{
  "model": "image classifier",
  "dataset": "made-up waving flags",
  "translate": 0.06,
  "targets": ["layout", "emblem"],
  "norm_position": "pre",
  "bias": "all",
  "positions": "conv",
  "label_smoothing": 0.1,
  "loss": "cross_entropy",
  "init": "lecun_normal",
  "max_grad_norm": 5.0,
  "epochs": 4.0,
  "final_lr_fraction": 0
}
Rows from block 3 of a small image classifier, named by matrix and row number. Rows with one number belong to one neuron. Each number is 128 + 32 x the weight over its row's rms, rounded and kept within 0 to 255. All counts start at 0. Numbers have three digits each.
After each neuron's rows are labels from the 100 images, of 14976, where the neuron reaches its highest value: "strongest on" is what is common among them; "peak on" is the class under the peak. Only what is clearly more common there than usual is listed. The data: made-up waving flags. In brackets: how many of the 100.
# fc1: MLP up (model.blocks.3.mlp.fc1.weight, 256x128), inputs 0-63
# fc2: MLP down (model.blocks.3.mlp.fc2.weight, 128x256, transposed), outputs 0-63

fc1.132:120107132119131149054133112142126106083154132148086173141190095154118115107140190094145175117092136119129113129139108091142148114109145111103148088125101179173100068183099144142094165159168118
fc2.132:117126110120120134136092160082093182089114097132166154151116134072144183080132128090143125075135138109067095139142110156171112130071097136143035126125137110135126088109136113105173142170173157
strongest on: ring (42); gear (26)
peak on: emblem (56)

fc1.88:098191143109149147100160072168079165125114126173114191138156182119149153170147119108124173112092140110137118131119110106085117128178092116116130201140109177131151168171109110131151036132133111
fc2.88:119114159096132095092160139124095152135156136159123133141179126178084151145163150165112155122143127163146071127106143067104154106159156093174179149095127158116133105121132131135131110111101137
strongest on: diagonal band (26)
peak on: flag (86)

fc1.31:099114121123099156148167139170157120106107128169153098133113182104150118117150142205108080076136104115157161108150106130080210111147170171179085118140158111120180138111128129103159121115089137
fc2.31:120183137208094084222146137063137164165098122164170157140153162111144149092083124149136156168133172123107135189096153123129103154131161145121138151111104116181141128122111099077102143128112091
strongest on: many stripes (89); white (45)
peak on: flag (89)

fc1.198:059090101145111173144122154128134119091107165123141146144163130132142124156162121181147094120077143117154090111134060153163137129117137141180081107125116185079160109120120158150104113166119096
fc2.198:203141130107114088141093133173102150124175109168111105140136157177084155155138142087151148139102159103069110141108172106137255162145110100165145122136140133154166179149104130119144085081119109
strongest on: three vertical bands (83); teal (54)
peak on: flag (98)

fc1.188:102077116127125138119134134137126131072106164170098129160129113089172153106156178105128186155137120118094126099174109090144152124130128147127041101072108179122131077207072149124105121119175129
fc2.188:098132119193081148173108157082130145104062143096111131102132084115153165078127207163116097096160130105138152145087166169108100168164129173136077138077164121150170152128115077133162186137112133
strongest on: ring (36)
peak on: emblem (42)

fc1.55:133133136149115159134132120113082102114128165162112176084167120177095173103192198138141197111154157109079124127166116124120163100119154128117095111039138187134083113213143120135110134125139031
fc2.55:100099113193145096096127110176121150067173051116145169197134077044181146106104133138105132162116091093110167159149095178170131166079126097154150086106109126131107131090132148161167174110115150
strongest on: crescent (37)
peak on: emblem (37)

fc1.84:078092056103110115075152108166152135135171145140129078140127104141191137148194195105116136163109092147039159064101183181102231149145087149170103114134147168138127145149121125129114108095147135
fc2.84:114143122103111095092126135093155132161141071111117113126115139005145107140161131130140165085145104126148144124176180167138128165143140135074113089118116148085113180103132138105121158188173101
strongest on: crescent (70)
peak on: emblem (73)

fc1.89:105073112108094160115143121137113105058081193116135059183149093185134120110194206130135143158132113154104143103093149080089167129118180164130140113061165141163150071203085127158125119089087147
fc2.89:144131111139156132091122098140117150146126091163165179124091142065153082102179111115127136165125143091153155119203081125130130113201110116116136066128152134082112144163159142086145120198156074
strongest on: diagonal split (34); many stripes (33)
peak on: flag (74)

fc1.47:103158078131102141124163093154142107161102154132148091162132139130161105145160146168152088116075086116152100067104077105075193082110127168149160125122148165134160184137077148163101097128138108
fc2.47:107152129143099128125207175073111168092177171146156128161115178096115159088111111146122141112052129099140142214107132127121172071118171126120174192150145128176150149153145166152065140119117119
strongest on: plain field (38); ring (30); many stripes (25)
peak on: emblem (49)

fc1.91:112067083158100109142130116139090148115146158131137166112127094087125171088112179134116193147132138115050151105200171123114152105110141134126081117061160165166120107186110166092161109129099124
fc2.91:139104099190082142095175137105181122157150079128139138165140117152171144170073126190092119103126113107126164098117152173145198143094143132116125092139132105147108175128101145150088176094145128
strongest on: orange (47); ring (41)
peak on: emblem (42)

fc1.160:141194096127087159164105127112125119135146155148118153124079131149166119127156148116134154025119173098133141086071166123112134175167112135111075116197153176157157140129143072146186154145122115
fc2.160:130055136102128104072184144114174139105217102137130120135101131139113157154091130172095068150116091116190157174101154151135109118125157139133149120045104128101177123120097125149092164077141176
strongest on: ring (40)
peak on: emblem (74)

fc1.252:145070130127129130145114140132117098110112099123167114089143065175088150117131138117144123118135168144093186146123118153133097148128138193148058092026172115104122116139184120109113137120097090
fc2.252:145129092124130146104162090117130075184127186139090157135117168178094101133093115146076171126111140134138124120121105137159169105132104113104125166177134114199123149174091144120084121084127152
strongest on: three vertical bands (73)
peak on: flag (75); emblem (25)

fc1.135:171106089120025174148115106101154133152117104114131123144064118137134110145148143135139133115136135108177156049142133178141127128146083127147083072126126121169107101151143106102139215145091102
fc2.135:125042119101098111142127117109174072181196140176159114083111139170120102125143120150117080128113148187085139115126128154136178091075124135091073111088139123175115140124179153122063102154164097
strongest on: plain field (26)
peak on: backdrop (94)

fc1.46:139111101143083126131144163154144124126107210107088141135144123136126118136140133092100199100049182088141087088153136191110086164166102101111051138153156177069123149137130134138145137145137124
fc2.46:078095156123150155125113082128110154095151134072140124121125059162133135083155121116149183167131110158129102161097184167097097167142148137124115119078143120174121076136152126173127120107137111
strongest on: three vertical bands (49)
peak on: flag (67)

fc1.52:107099076158119138082120095161073068112133128123147101115182054098148180075131196146093115138133106128095140136144146185138173164113097196112074162135149138114098175207113162135104128134172151
fc2.52:139166115120096107125196114100174169137182094132192118136111132072208123172120123186071113144102129088098168116144191152121158128113095128135133084111114123062127196092088136120176130148148131
strongest on: red (76); ring (33)
peak on: emblem (51)

fc1.66:148138142206142161133067148140074172114126127115145186156130167127097143067134115102131110117107207131198098172170158151144124122162123068166085068113105125106056115155131135086141157118098100
fc2.66:159114115126086083166111081121127106126129212083150125095073142121138070118059134162076130052167140147113135112147169084102153067133140129148099114162108138097133153134152109110158146142143128
strongest on: blue (52); three vertical bands (50); two vertical bands (25)
peak on: flag (72)

fc1.64:129074109121116197112139121138084072109082146088122122157113130109093097143202212132110133183153132140149131121164135124106143129126148185167164053047134132107099037151083106145120203122091131
fc2.64:157148147120153152091097146121154106093105037194118132157117145106148048102182186117155144139135138126167142114162142108075128110158193091102125113140137129124148120113162127117109100140140132
strongest on: diagonal split (74)
peak on: flag (95)

fc1.250:111079100201071111071095140116036060090119166164116127150171126109091108076137187095108112126130160100158158140146147135138113151113138161131099160123142134092114118149158172155107171112178127
fc2.250:095106083100129139129150115075078123105139132103163122155081117145137137086131133157109108166131127134092198154151187163078131179151109157156140043099125090123157098115134100152129126122118135
strongest on: ring (40); gear (26)
peak on: emblem (34)

fc1.36:167054120136131139096040141163095145099137167099130143133086119065109125107106134101156087090115190135138134132141139122127130122109149101165070130164120109034138142140158131156137163153123108
fc2.36:178102156108113143129079114098096123110213107094158111095086162134139154105072111109134101123103187113120194165120091155162131184139102109118100104125148106082102178059150178176138170124129109
strongest on: orange (47); diagonal band (38)
peak on: flag (98)

fc1.158:089101078172084165139192104168165092139084155099130135168110129157132077104157163130151134142114073113145143054120090153147191114102163139155139127155167145162118110152035152120098157149161076
fc2.158:138120083158138163073138141178092126092118119113092130134151108093145151059189162081130132127120075102094129171151163123116172146142154112139130143097130136143154136156126134125143126137121156
strongest on: plain field (30)
peak on: backdrop (96)

fc1.148:132098084090043165140096103101067113118140156157189159112098113068131086098186177158137160075154082094134160054160121128141128093114101159122087056171126160168111136134121148099132161171120118
fc2.148:129090147115087117143131106156180109139117114120129101077122109107158164185207090141123098144107110075148145088080140138193097109070073150149122103158121131108124068105108067124175150144140142
strongest on: ring (40)
peak on: emblem (43)

fc1.44:104080129123121188132142148145112123048117132104096139108170060151091112085155163080159104183150044167139141144137130128139096161146100184110137101089056185105136066148044123132091159099114145
fc2.44:138141116149156170131117150120143157163094087133086135106093129097187107129174182148107157138122143109166111082113147140103123107100171098067105107144157107093144126104127094193110083135079098
strongest on: diagonal split (27); saltire (25)
peak on: emblem (27)

fc1.82:119107075117065125135129122113134114139136175126087163116131089118135163106157184117099182158110112108093166049152177143134134161146063127162119110130090191118152056127079136167160145115175089
fc2.82:125114125102112145110117095133065060043113124056181073159078133071165101082136066124107105113144130081123152121147104145133112083107134163099133126099114090076102145144164114140130162165150135
strongest on: ring (39); gear (35)
peak on: emblem (47)

fc1.123:174179085099088107140089077156104102150175172149097145163106159151105086159148178128141098087058119125165088108122152096105176114160106081152121097165082181105155139079104086171127122107146127
fc2.123:171130129096088147107139166114142127146147095162094097117116121087120138105115134147144077081179071095215188111095187144127116132107099110146104135096129111116178160122129137100097171133152152
strongest on: diagonal split (40); triangle at the hoist (26)
peak on: flag (80)

fc1.69:112114082143108132129163111131105185108121140149127127164111116131177158127172197085104159181120109142099174120151145116081165190147159147124101148120136073143110153177097172167123125091138128
fc2.69:094087072114134122081132109150141110083100083096136067197131119048190115119132165141177107142105092079119117141110153184146089151165066121123124050052091178088166141158087085089157123135169153
strongest on: three horizontal bands (69)
peak on: emblem (38)

fc1.227:074047082128156120124072133115094135098140081125121181141152037190107155099160132077138108165112141171155131139144095183137098130104103170179109117074131152099147047122145126129125148100139092
fc2.227:172138142142131124142101115161151086170146112193110173149122140128138101105134097142103117098135106072108106132102151153106167119165168101132167122146170142201107172145111111161093149106129096
strongest on: three vertical bands (58); border (31)
peak on: flag (79)

fc1.39:080137123169148121120115131130109132088111101110153206144147074125066163120100128082121134116107178153154171160151104170113089143159094151176098150038108164102120124133146108103132137110134121
fc2.39:206152153156140075138147104149120074138130160159061150108147107180059149128094133107170189095130134148120088139105063085106137149161125125098176147144095134186133151190089114113147161112058152
strongest on: three vertical bands (88); black (48)
peak on: flag (80)

fc1.113:117127133111111130107105117108093210150116170157089155152106176125165165168132121114087143094111160091172149072152157128127164119196108056161064151178106182070087148148114127131169101093121104
fc2.113:149106122069182194097132120187142146152131082107085137127115167147070085160140146126144121101119147147188095086085132106093121151177140075142148137124131146102099096068139121137168128130125121
strongest on: diagonal band (55)
peak on: flag (87)

fc1.49:113144157111181161110093152186097154151114121185086148122127119136163163090116130088168109170140033118094134129131158079085122213146089149106111156091142119097119141114070115132194089132134155
fc2.49:117103118057176125095098141139180116115107170118180117145144160126154086146096141115099120162150144194101068107114122137081151135113136107159126049163118173059110142064154163147123087154179117
strongest on: red (67); three horizontal bands (29); triangle at the hoist (27); layout: two horizontal bands (25)
peak on: flag (86)

fc1.233:133099100141087231118126102153138146156142121126132118170111105165124139147100122203142098149108143099134172117070142188124135116135154123134121088125182123161116123136096103193148182073082158
fc2.233:085126114095131115158177135054127129170159139135200147113111124214159154132095091122061105143111168155109162119148087116134136100126117150112095143101118118097140130082179126156155096122140191
strongest on: plain field (27); diagonal split (25)
peak on: emblem (90)

fc1.9:061127087089092179128160147131145133116160124120108097103117123177099147149182180092158170143123112152063093053171164153153171170125084162142096099134138162135146124120101136086142130146132121
fc2.9:114125159131098149084122100161144133107100110081125102115123129052162104175168160141156181156112099118135133097132119112155122133163190115114128078179115167075164150122116118125194127174129103
strongest on: crescent (46)
peak on: emblem (37)

fc1.87:120138090115112102104112082128133099101157098157119127108166097131132131110163196080137143110140084117061158070116103158162134149134090137117133121094131127143127123214120139074091195138133139
fc2.87:105130124153134116110088167103146198102198072124172187129117120107129164118107072070093199110106095139078111112120124143183088129106059124148112142101121135137126138085172145092172084155148072
strongest on: ring (45); two horizontal bands (32); gear (27)
peak on: emblem (41)

fc1.107:119058099142138185064153121161163182077071113089097114120164101108129145120161144117170095100099066165097124120111121129193114088069139172167094144145110115129167045139127131108125122127154091
fc2.107:122097107107133123121148099195178098154103168093109129124104137125156145127105068124137113125147067070146175124088069188116147045119137155140125188165127087150099158120131096163125101113107151
strongest on: diagonal band (25)
peak on: flag (98)

fc1.183:111136120158155174083161119180138134102083175110092140126167099178111187137129145084156115227128107160150101147125083133145123196162137151111119140118089145151073068185034142120102107132152137
fc2.183:144056122075140161121069161059106119137082098116180144164103117102150139114092163158081107072159183140103117076153136143145067097075141131122077087154180121053132083096156168185150150158162185
strongest on: diagonal split (26)
peak on: flag (78)

fc1.23:135130072144075197134093136126133113088113125147107115180091148129160109119143147161198103184100118102186188063125146155083168125147128081161148098148123112103174114132132099174195149122070130
fc2.23:084137114141127090139203133049135133155202115155152170124143108155080151149112085162122142120110147170128097147151101116139123114133084101126135120122127127154113120132156120066123138067156152
strongest on: many stripes (35)
peak on: emblem (33)

fc1.217:076119116144143157103150174137132098127084163110167107148166125113154150138115103135155093083074148124117099133122112154147145088115125134192066143104151165121146149159106138124134057146131101
fc2.217:120114192137140136090125148176128183104154177124093036113145145142071185150161106086127139135103098143093143106154102082165176157143109117140104133161106128155099129160112140066130084087126087
strongest on: three vertical bands (81); teal (60)
peak on: flag (100)

fc1.170:058101114090114206136119103175103129110139128124153101158128145171128182095146185149149142118094120123083158111110115145092173128161133141144111115066226105123146129151103120173155122111085111
fc2.170:128148096110123126127159142100117135161161108122150133147070218140193060113141102115097143169105164121149151126148107148069150137192141113050169115116117074089096188078155098140139131192161089
strongest on: pink (45); rhombus (29)
peak on: emblem (91)

fc1.202:092034052170110159127110104124135143125152171144139076129119087128162158048182167101162087154103128132096116096139145120125173103148141136138093084121155126134074121173132154129133166121147090
fc2.202:124106141150102106092145118129150136114134112123120088148140120029195121142148134145129161135168081152180158092171173159119125208145163143061141134136061141119112151161089127152124122174147096
strongest on: red (53); crescent (42)
peak on: emblem (81)

fc1.181:150089104168056125111101174108063144054111144157120131134150132066113108076159209131123096114147170079151141128117145111147128115097127155160092073117096129144144081154136139150098198176150123
fc2.181:110127124084102158132122139119086101105148114093191110127119096149162148059141109137061100158136113142151172127132179141098102169101072168133115064100125099087141137146104131115143133153156117
strongest on: saltire (53)
peak on: flag (78)

fc1.71:147163154108188154121098038180100130162138083116073154132109128108138176142106126064169098138155046133108112173124168112066125181136121135129162131104153098154088178111106074093135134097098173
fc2.71:107096123101151118152061139138183132123147180091154104152128113148170059145033120120067106073157118191139121089127137109091127124076163096177145081184127159127126132095151141189063147189170084
strongest on: emblem: no emblem (75); three horizontal bands (61)
peak on: flag (82)

fc1.234:149137133138156156128126111168082129111125112134075156165118143182089161105128144065128143169138155135156143150138127142080128186172137085126168146102136084091033160134139084150165129073084122
fc2.234:126143121116098130197080156109163133169115139108179134084078109118140093117190132140149126080127095119099123070104137097148119113113125140135124123142083193108150100040161133175143094178143088
strongest on: three horizontal bands (77); red (53)
peak on: flag (91)

fc1.144:124104149163147168125145147131143173100040214115127140124156148088220167084115131107175105144112120072114134140111124073110132098122131116144042139123137140115156095146073112164196103155152102
fc2.144:125159182151141137188153118120136138164045106120093167095157113184130113146128120138096176121129136147065088129061091115141101155136121136040118138053143154173132110076141051134181128145090140
strongest on: diagonal band (43)
peak on: flag (87)

fc1.157:104131096133103136146125147120155090103123205128159095121104148103132086116173157183099096151091095099152129073151117096142177108104167149150156140098115158120191113080082172158116089121148133
fc2.157:137126110155080119152126135087166151091100166070104093100111072157102154131130098162087097078130105178171155129122159090120154100072111141144075121156120101201159108191147117156084169128127065
strongest on: saltire (64)
peak on: flag (87)

fc1.110:153088080172042159125177162113148160133094122079121152135168089156103104148194161123072133124139187154139066080114096119151106104131113117120098115099143150112088077132089132079126144145136056
fc2.110:137082159182105145107164126137180118127106140125105107112162080166111142166151129170140136139138075172125176059123131136142128118107130119130092130169160152163154119167093110060112089116112065
strongest on: orange (46)
peak on: backdrop (100)

fc1.168:057142129144101122165135140146078093132137175157136194111180112173092165098153150114102189165134151095128150106154131131144142119182088131136102106067103226115104114170126102117106103075153057
fc2.168:145108101178153175111122142142135141099158096131190201141125135115170149091096137159140068090089159062148201125110079153156133109119098132157199127112174094130099123088117178154168210112140132
strongest on: diagonal band (58); white (46)
peak on: flag (69)

fc1.224:117171111129135117069063137105151207117153135166099145126170153100169157163165122080148156114095133128112136071153160154104164136195109070153077184193120176090119149145140096136141078112152077
fc2.224:152088128039176180100171127140130123156136097152114112095080136169148111161157176159128134157104158127155116108103126088119106185171134103068132109116169111063184114084149090169159100131144126
strongest on: diagonal band (99)
peak on: flag (90)

fc1.128:145074110152102122129117161119128117103092202127157070137144163085138073099165129162108096148092147097180121120162123105143146126110183161152130136147134156088149103087099171173109132134160137
fc2.128:141158120132072140144127127076146146122116120088106084125138130214117171127140135148130110119144139162129196167133157118095104146081112167129053112134103099168173096150153140156109171095112061
strongest on: saltire (56)
peak on: flag (82)

fc1.141:159117081176099122094121155127067137109141164133100150169126130127125129127157201105099155141158120109135126094121107090140170105116115075130157143174149113106094136183146148220123161112120087
fc2.141:073137085113114165122118118125075075097156078099162188159081141158111128088116084124155123124129166084137157177146112193134089114145086125135121116113133120091092125110164132142161156124124148
strongest on: blue (47); three horizontal bands (34); ring (26)
peak on: emblem (42)

fc1.93:130104093136118158123099148174119091118122151118124129150104124235124117109151155123145087142088186145117133139117104177126133142138155146171109036108168133088083118126157116147163170126093113
fc2.93:143109121141078097132127111053162117207148156182092149109159092149099151158176165154106185077160100169110155081131148133138157151139104127113096121155115163169148122175141151126066106113119058
strongest on: three vertical bands (69); circle (26)
peak on: flag (67); emblem (33)

fc1.214:122146117138128142137133088159090117119149096178121141146136128174107116068152197108158195123104135110096148090155075087099235136139185126116139109097168151174135129193113130114142207147123115
fc2.214:097116148138124115171148134148119160102215075142137188184145108156121101071137119125101187129123145118101118143114114184131161151148084081122141109130143112169104165139156119125165161117142134
strongest on: ring (29); two horizontal bands (28)
peak on: emblem (44)

fc1.174:117060091111099130132162192103109127061087177112164087142154136127101143147101136117096113119148181163115120154104101129137132146153149146122054135093082151070088080186097147044146101128083102
fc2.174:186075121157106103109097131162154155152106207120097062099113126142053171178135115129165118157085115104112102120128180092152156107118105126131071112154175174142152115132082138094159113075126164
strongest on: three vertical bands (76); green (52)
peak on: flag (86)

fc1.99:132110030130124158104064134132174111114134120156177105186149098169180106115175158155129049164142113160165125101141139162147157115140161134206139093139110089111100142105121144122100139091123088
fc2.99:161095095116133093154096145123200123181160093227112098126130099140103192165157102145101059095126168131100161158128136144166190135108085125124112113187146113178130152140156149115103095104132106
strongest on: red (48); many stripes (45); border (33)
peak on: flag (76)